Rows from block 5 of a small class-conditioned image flow-matching model, named by matrix and row number. Rows with one number belong to one channel. Each number is 128 + 32 x the weight over its row's rms, rounded and kept within 0 to 255. All counts start at 0. Numbers have three digits each.
After each channel's rows are labels from the 100 images, of 14976 (inputs lightly noised), where the channel reaches its highest value: "strongest on" is what is common among them. Only what is clearly more common there than usual is listed. The data: dashed paths with two dots that lie on the same path or on different ones.
# convs0: first 3x3 conv (model.mid.2.convs.0.weight, 192x192x3x3, standardized in use, each kernel summed), inputs 96-191
# convs1: second 3x3 conv (model.mid.2.convs.1.weight, 192x192x3x3, standardized in use, transposed, each kernel summed), outputs 96-191

convs0.140:163106145136135152137130137222131085137093140161110074180164132124133110137142143088137145159125147094138099117144073105143130141087086138159101061143098121159160101155115113149106120139075093163158094135094166141121069107164141084164060144165155141128139174155138143101042127076118188138
convs1.140:126081121129127104248092131125132120127135044161114115127086091125056127127127153131126127125122132120126117144147124155121123000052135130124128010138092110122139036120096123106111125079129129136133130131101126136127127139128162132120132140129131124134124130132110136129130132089137125118
strongest on: short paths

convs0.17:179086163133110176113090154115079202127089151121134078154153105142109138120149129169092148125098145105067176123124142089161131117086113130136101099103086164145119069094131145111122121161107107118165079142148138103099121123031131112155073091130124153130149076130138130103039134067071134145
convs1.17:129120129124128160042157125128128124128139000133129157127051186128172130135125113129127128130127132128124132139157135009129128098155131128131125159130108127129130153144163128116120125161127128127127125118144128128127128125127097126131127130127133102119126135128114126127128117186131129138
strongest on: long paths

convs0.142:082128114152124107174217138165112076156124109136138150098130156070098141124130144068167150139134119144156107112194114119107128189119122136157109202156181094135084159146110088167123100141061106128132140177069164133159153112145141108136156155137127137052127151156149052171181099158118184142
convs1.142:130103129137127099255123130128127129129119094118130105128134145127089126124127110127126127117115144127130125123124104178122133255087129128127125215130233103128130185102000126166239127095121128131122132137034126134128129126129132125123128129129128153131127135125128125129129141163124126182
strongest on: short paths

convs0.23:101097100134127109163202159129150096124125088092111158084130108109132139167105124065141153092169153140150139103177069159116124183072142144097074165151157097156084114153107113161110103102065083107120084182127150153161165089119145072137136153119125164102111140122142093178161130129104133140
convs1.23:128079128132128113170115132128128129130125255120127111127184066127093129125127148129128127123126126127133124114121122243130126086108128128128131025130109127130129075117132128137094130108130128133126128132107126136130129134128160128125129126129126141135129125128137130129128135082124128121
strongest on: many distractors

convs0.66:145145150118083164136122181092118150121175076167123183148119116119134119114116131249131136108151136148089152183119173087075103097124155147111094184113095117158139144177137121055115128129148130144124125081134100162101116114110096088112126130103160158135101133094076144122161105152170073116
convs1.66:127216130123127151092158128127125124128145000137128163128099148128145128133126116128126128129133133128125132137135137012127124162139131128126125247127108134128130191143182128105151124144128128125125128122131127132126128128126092126123128128127127095126131122126113124128129123248135128122
strongest on: short paths

convs0.150:123143126095110124137084151055153135108187094109080172091116111142155149150116117220137106098112121137135174161100150122106122095136195140063132156103120144135106120152148124095123121084174149126118149096181078148109126116129117147091154111091099157153127075084095150135216128178165036113
convs1.150:129000129142126112255111127128126129129118255106127073129129068128101128132128119128127128117126125128131129110114114213134131234102133128122122176118140111132125092106067126162149127094121128127124128137079128129125126124127144128134128126128130173126130136123145118128130134155115127170
strongest on: long paths; many distractors

convs0.44:120140134100104127148058166037166146106177086111103137111135107138171145158108117201129109089123121127120159155089126122084111095157195137060131158090127139141112135153170135054113130086175136098095132097190088169099107119116104140095145111089091158195097101070103150124168134161162027122
convs1.44:128000129130128132126122127129127128130121255119128101129135088129118130131127142127126128127123117127131129117139128219136127036129129128129128002129091130132129037126141128140074128122129129130128126130139126129129127130128149131132128126129131151132130128128146127129127128067114129129
strongest on: many distractors; long paths

convs0.62:111136112114115122166093159071148140126211078090100146097121115140131152177127121165147103112124137158147164142121113166105143136141216124073134156119143147119096125132149132103141129086158127100110131130195079163128151113130111182113172115113110151146113114082110129178209155171143061128
convs1.62:127255127123128108096143131127128127128132017153129151128191157126127127123127129127126128139128143126125123134102125060113125173149121128134132232124176142125135246127146129109167127121138129129124133120140126131126131134129105129115128125128124077139127124130111136128128128142141127093
strongest on: short paths

convs0.146:141129158119172160089111085112069196129100171066186074151127148159140101126161117115051131169123127127099144112114167123171121134133085097144128083120084173107129100073149159136164122200159121096144132139171114089115115155085152158146115058152134097109158097116139173074046135091095127104
convs1.146:127207130127128127147172132127124125130137000128129155128103144128158127134123095129126125121133152127125127125116126052123127244176129128124127249120109129129130195137175128116169126150133128122118129114084127142127131132127050125120127127127129100121129142123116122128130127204133126147
strongest on: short paths

convs0.159:102121130131137117164082138077111144129169129034139090111123120140133148173132102111106129121147101159196150069115129178130157156141185124085161147117150153137060084099140149150156115112161101070131141148172121149151144119103158185136160060123096144123144086099154146155179152171086101156
convs1.159:129255128127128117157144130128128128128131000130131156127147176127135127126128113127127128128125152128126129133122114054122130248134125128130127255127213123126130227120069128126221128134133128127125129125113126130128131127130106124124127126127126104127126136128115132128129132182137127133
strongest on: short paths

convs0.163:141119137119143051145189136165152059133078167153126129100154148091141105172097142096156151139183148122150116118186076126150135188081109155152115143163155103177109161132088079204114107123076139131138133175104168115152156077158148089126109179132135108095107169196159097161122115133124159163
convs1.163:131029126138128097227105126130133130128107217114126075128134084128056126121130146127128128124122123127130122122137108222126129118055129128133129064134163102127132069102046127156145129081125128134127129137081127126132125127130170127130128133129128166135126141132144128129128137065119128154
strongest on: many distractors

convs0.112:128108119151123130150183147165120137149074169129164110117145144116104131131147158069104142135123178108118134130181131114182125146102067132159118100142125135151156123147118092157122106190078080125167074162092179067141126149087153093145073153133137141071163118152152123081052127058077157120
convs1.112:127171131120126179035155129127123127130141115134128152127117162129202130148121116130124127128120131128124133122123149058131125120200133128124127195119047150129123179153220129108056120179132128124126126117169128140125130132125088128124127123127129109128135117120122113127128115175124128137
strongest on: medium paths